A small image denoising model, trained from scratch: trained on drawn branching plants.
Rows from block 7 of a small image denoising model, named by matrix and row number. Rows with one number belong to one channel. Each number is 128 + 32 x the weight over its row's rms, rounded and kept within 0 to 255. All counts start at 0. Numbers have three digits each.
Before each channel's rows are labels from the 100 images, of 14976, where the channel reaches its highest value: "strongest on" is what is common among them. Only what is clearly more common there than usual is listed. The data: drawn branching plants. In brackets: how many of the 100.
# convs0: first 3x3 conv (model.mid.2.convs.0.weight, 192x192x3x3, standardized in use, each kernel summed), inputs 96-191
# convs1: second 3x3 conv (model.mid.2.convs.1.weight, 192x192x3x3, standardized in use, transposed, each kernel summed), outputs 96-191

strongest on: bare (36)
convs0.162:138172042130129130144083152169076127167175063125109119154123157183163125122106108152121140116133086086154110145127119146118116110122106168136113130118110128151196089167152122185091144101074201161104144101140158128057104100132130106121153122159116104087131096142153180154155099136143106187
convs1.162:141113176113138136128116108130134186102149127136091071105145095080162151109140138169138129117129154147060103139191124079066126176167113031139131091120131121148100115151161102125149068128178123093097092118067095102113176139131128161145127156152153136163145157173117118146139151083112092100

strongest on: bare (36)
convs0.166:141175082088035119162112120191121110100181071151144165183105138118127172151090116172107137087156118177133162137146096160176103160181125121177101116124132159155157098061150162178106119155108189143055151154133151144108146102139081115109143105141104105126156152144109159125106127134141118121
convs1.166:138128125119134128117100108137153173166126118117155053154143121087161114121105106166129156124114137100131108132166101096116092159190097135121122103099108094105111117194099099131129111136174121087102086148056113117106069105129141191120092118146161141149160151148158119187099157063109132089

strongest on: leaning right (41)
convs0.66:129076109174141118154127196153112135108156127124089152084089120129065162149114144133103168116136143151167073096162149138063092101110094139141142107183182103123162143176074104065136124185091109107166080136119137117133100153171191125126131100160148140158161165160165138111134112169118047105
convs1.66:085163160137045099088180085092146125165131153091143162071166089131130110147130124118129165171136156117082206107174100107175181182148128117057128094109091109114134096129168113150131141067163135128088163175135186158166096128106126106152175146147124158092106122159168115115164134103137174159

strongest on: leaning right (36)
convs0.161:144141187153187073098127128138140152114159154128113119045115136153101128117161151115154100191141138095116149093146089141118109136130067149122134109144086138108098104093083072077109142179185041126123109160145125119174048124105167099131122068131152138142108158128101144091176106108129169142
convs1.161:076112085160094135125166172109151096136126126127137149204112095153077081132110079118144166118066128155112118192113132106123158121095193133170131156097181106155122187156088121126178113141087149133163116130166111169180069117172125165154179173100074093131182089132165109117085165191114130156

strongest on: narrow (38)
convs0.186:137078149107130152142186138181075112161138107193128161093057128070119187105127101159132114112153130105129151120120094119136129162099151099134103097138097091117140145167154151133115147156133129092103190131165056105129147105157185099129150150161079115166113117149057152149152117163140149039
convs1.186:109167115136136101108098105134113112157071136091115097125126153079137164067144147104170150147118106144156120076136155125177172110164130129143095146069157082106130096113123118116113136154137123119129105091109135160122128143170089130131151181113140179144185186110201094082129144171115087076

strongest on: two-way forks (96); leaning left (49); red berries (44)
convs0.39:119104124109126139148087147085141129114148196052173112162169114058147154150057156141106135061091149127114152153153113141163074143145172140160163147156136157149138071162162105136177122072162131149040172190151151102155155095109110145164143158166154069112174171142137084155108093148125126140
convs1.39:129136141148141151124093099142151155194100101118145101128106126106156158104115118149134154139124118127152126147148108100131139158156112031140138080118109086143100113167142118163033099141175124205109081092110091109105176125142143132173154105122162143153128123139114120126129114134096131105

strongest on: wide (36)
convs0.67:158096147109141137149035122144152181115148181150106116151134116063156147137040153155143078072089125131118128167155103133119118143145138137158145097098098141134138125137163097174138124039163184160143147214061103108089157130111145136152181149145177071119093138157151145146142124134149151154
convs1.67:119145153127122218107117088125159146192084074137163187135127120138136147104139065147128143095137144139092085184163125113141100134192116099129125103119083078159109114133111116084168131141158115126092153108114090132145127108140155090117136143129150133126143141128081114194130148177129131122

strongest on: two-way forks (83); night (71)
convs0.176:127087109184126175127124152159187158085096139116150073137119120129118127085065124109115148131120152103088162124157117124081147186074159127125127094099107101109099146185150084109084101163171132132131136158108134111123133073145072136037066116134080130031164161113112059093160199109135126123
convs1.176:151171122050109169122158099135089102159146120130132153167133136114138093135124102105109112155154157131135115213096132127166152104159065147127133150200151133140118126069172136106126188097126129154148105080143082090122132155114163157163142173092142097140096147166139141155143129145159107141

strongest on: night (53)
convs0.152:150134163113190144231168086160158146128125177090148117169144123082113147123120138155132106152092121137127136155097140148117132195105092148130131115118168108127182103063106102088140159115084042145122131060041136095140092215077132120139107164096149163130099167101140116094124107120127129123
convs1.152:156105088182080148083070156091134140069137105131175099113167088154161096196115139063097085137163131132131104122103157098115140034104160093068118097083073131130108126163157188157125115133117194080157117096238129117072128136166171154126096131160133128157069118118127116110114085108153121106

strongest on: night (91); bare (44); leaning left (38)
convs0.59:169110174050190176135134139139137099149116116140135132120139088157143110068136111131138086059142126133111152124106099154140147120173105133172047143115101123119156164149110108080113126152158083118171185143120148107192158093091170183123130154095156112107103153149142126149043134136137170087
convs1.59:100098134211074168055123091124108161112113113129159105176148132117105130135123128125081125139118127070122211119112125117162135112106119084081117084119131108163135105092147148192156128160164159207102159119083124054146084138158099145159124124141143147166123145093080107056145135087142084145

strongest on: narrow (42)
convs0.177:160114106134160076154082114136149113250116128097105090118134128171119139178151097130101140108122128147102086125129168158134123147167148107115130056114093144135135218091123089149126091078161149147120087156130135099150126152075113139122168113151083174140204092122130128187110097108112105083
convs1.177:090091173080042136100156131116187163104143119130154149131127092104132220078141151150087117150149118084153133156153113143204155131073072157140129165146190138179130085140049130170132148209142168151093160121151137180105137153116106103156099190105148113146121169163137117087161117168049131114

strongest on: bare (37)
convs0.119:152133172147142095107125200166098146140108094095122113165133071163125122076081144103117107123103170154122188163106140109167155111148159086114123104142083104144118168091124120130113130152136102155212107202105121055158155116105153133121145174110069147153182154116090115109069089135124136172
convs1.119:094189099107152137110134094069165135167012128183117150111169180117134084123148177167121136107148120108097079107143177162173110117109155127159130134079140137129112109105102131123132111158100151165121107155132111124055099152130106126169159109110153115094095118141178151133130107137115079122

strongest on: bare (35)
convs0.32:059082119197133121122164127163121146149125135076154117113139121162122092082086062064143149130099092101100137112111175091117118078116174129078097200104138127100114134094093092149123133174134088144178073166117112102084141194136128121148145149100156164145113086153112197156117090143092188163
convs1.32:198194099063167131160125139123154144119185113223141161167132119137142133103148193175101107150146143148165112105130121163124119137165128115195135085158123172142128110114100179101078107084179140130058166127110142150159125054084180093113168122150094129113138144166134091074140157114118098176

strongest on: narrow (38)
convs0.90:135132108136200147108147137183007132203127083148044119133057157147108173155158128131065172118051155090126181134115119126146111131149177122179166111073118131144105123114144115131144143200125120120123132112118094125121111133159088126151158138152193107188125122134036123120140130107149112077
convs1.90:086144098158146097124135165121139117084074146109076171154121079068139100118116121119140142173094130101107066175136180107148152096134096122177108121127127081137097096111126139115069094038122121103142104119084166070173191110115080166132175166092104101107057135105156111103112174180115084101

strongest on: narrow (48)
convs0.157:129080132174061116128129102115149087141140085074145140130094136136149163070127110128148180063107021099135139078118164136211136138081103110170152125150147129141138120139128123142112159089107142150101108123118097133149105056153128130141206115148082132126186166122160137141156135135139044138
convs1.157:131123119139178114179071188123095131099152144181135108079149093126111133123132153120152125232115152123141113116138103086100095075142133167047110113117097142130120127127134154130177146206140125079120194080133123127171108183127179114135121142148139109138124148174148172180152046167104123076

strongest on: bare (36)
convs0.163:116067097124125116126137117113103140145143104121153151165183149155153155217049121167098132126152100138136125096139146128177100088177131128108111128141118134113136157136132170145107066150103219121159116110109142193099096174192109128154104106162168086104127095162138218142152118139145080089
convs1.163:150168171178158165147127148094095133121137167154148126153124091133108085154170086102189190102111158077140146183094171187092160132101129144153100149100116130080136160132135094107144137092104074200161140159110125061094141158084120148127128098097101170130077062077086067062104152138154140119

strongest on: night (92); bare (66)
convs0.173:075153168078100109143209148138072143170173108132175133095101145164122112124122101147077116101164128118197156097123153160106131126086105091121084193103095106115135081061116188108130086105127101145059160098108133104154126126149145091099155143106050158109099042108135121107117121156135151233
convs1.173:132091130166137118090036130125115094052141196183077081131168115182110098161078107128190098108082103207053119162113102126150105128075137110195161060158127125120113112099135152165145079110122159117146039113081113149092140165115108117170077071126178131113122161084141124108119123106136153081

strongest on: bare (35)
convs0.179:151119190117099155085095087105102091117127162116132148136095153158127085105064101211164133124214109113081083194136139140123112137136171099101131137152141118096161161146087156135118102161104194151122143152179151173137083163138117106138155104086154089117110151178188124099113064126100144111
convs1.179:109162088149132133185156142142080116153114114136034141129134158112135130123136155092057078135077124183125169081112151157121094131152129127159123110073136144170133123111130108176148161101140056154142142131082107117201128091117058193101098166151165147140108119099038120149141158120164092172

strongest on: drooping (39)
convs0.178:116102094089086127193118150141138141160156146115085139164164086100150136120158157141055153151111135117089115189151153116108168136182102149067130126132145137079127207095169122058136164099113088136170099135080093121131115159162150096137164069128145141103088109140120143145112123122127087077
convs1.178:131106162102084071072140116117106062118107150130154120136125172151104159124082164118133111171140204132111094146112119114145120141075112099151153094192130080097144111161089142151095124139091154092085155133111149130159095106109071136073133142121141104167151166101143089117188095141136112154

strongest on: wide (38)
convs0.130:126007075147125120129193081145129092161133108095111186133193139158160109196144115161038144165108043096102180115156137127116108140123072135109115128164147124122153141186144152120157161085127140092125119101125160151116121129141111147143109108124150129085127159139155161132080177144150177055
convs1.130:158101153080141099070113152151078145161195153103129190143109123101098155119180154119169120065102172130117093164147174143172130141173153107160091116146100167065158183099153134114181109138143131125152098121153089109096102131099115177120131076125134116098081094135140086130146090139079109123

strongest on: narrow (55)
convs0.118:173141113219093179111121110139119194108116122142075102119022083139131140095071097121138103174083155148117135124115165128130148114121151103079093114105147167115101154145128127169106079138197134134078127121123077115148156130140129098145166126145006111140058055138118130098139107117092175148
convs1.118:057115159064196093142144109098099155156157139112106168119134181123103107148163131115098106094158082097169144105152143105127101109181143164168173161157156103116138132101157104134151145122119091090162120121105164107143107093097123144090101127131210147144197176096102125099162148143117035093

strongest on: night (42)
convs0.183:124131105110194154144154131155144144137134094124153138110206107117097128120085133083118185059047124184161194139048099139141133161120110115165126155128117124093129160110080160119112160089129112123145115081116099109079161120108077108153091065172134100192102121110083161163164072120062128139
convs1.183:140157147181134121193118120103109138097151119109083094081092188134138158120199168155127098149113117126073087032173075190115101116140092090146132129082138099091188114192153134147131091133111108096151112178086136132130129116138095134132135108090122080122118133146129129121072162124159073124

strongest on: narrow (61)
convs0.189:136086219090103155144116118205141113117142171074174130142101135099209134069095148053113088043129117155076124132169135143089131209143151128118138092126192100130119057122108159103181127078122149115075105102138068125136134125184146133146111069132073130135067137125092094110150088128122096111
convs1.189:097160105131147063147140067122104188178136109149151151109077133139098094169109099151152176147101127108150165123081140102082091061141112057210151165104096094098153132119116087127121138137136094121146154112072140174120120162042084121183082163169139131129140093153092101077145136125125115162

strongest on: night (76); bare (40)
convs0.22:174113143073052111130196157181162122093094128106103145128170193089132125086096105153141132115114054162117119138135092144129120115127124163141098126149088111165123085140147155167111121052142166158090111108088134131085111142111131125073152101158153142154121158155094150094137138129138119183
convs1.22:106097159186180128148117065083135127134111077132139121140109107161146167159162082149091119069092146087094197115134166113154146038137191112106113130067144156152128159076091073093142085145117102090128176135206106114145145087118163184117089167182140131126169034115146085172145079165128113158

strongest on: leaning right (56)
convs0.134:165127127067144097123150152134118134129114155164093127107080093099156129123106118143134054121064178144079195194112127135129114123202094122099181136085163099103118061130147114144147131093125123127145148104159158131099104128084124148180119131127231168073133161170175131134149175120131144141
convs1.134:109153150199116159131115113147118135160150077072188128166191144145075171112112118086116172132148124085122079119131119157122139107100126165119101136131148143126087142118118100136090120115126096174137110119120087114180185098130077152149175131159077162162167087129117121118133084172119095183

strongest on: wide (41)
convs0.191:114099092112238140117130189109168068094123173141154094134152214170096118054125133143083141096132119108123094094103072125098130096143130115150178143143117128175173126192099114122089114106076207119167117186087116094141137074156078111110134184136165145095146091095200125129137116154169128080
convs1.191:133163102045095152133063147181108169138198064076149099096149118092139174099145164129148125137123103168120058112127127180202168076124154175173112111153122136111100121135115160113105160139157102098116083111141141124148125130109162095109093099134114128174124139159137170134165096157172177127

strongest on: two-way forks (76); red berries (41)
convs0.132:040130114117089162124129126181108081201110093079190136112212146116115146096145155065080138091188096123217099093144103143167129181191140104145073159166121151140144097151145088167131133162118116127076130163130098121089132113094106165150130155144206137124112086117110150117095160121132110088
convs1.132:186087096125094106113110145140129141126123128133151103119170055155139155171091145162154093132140117134145074155116122068097112123101096156123136094098135123162083143106141111095102111089129169126145136113115172088134138178118089134159156123128133133153187133172129127089120122178119173120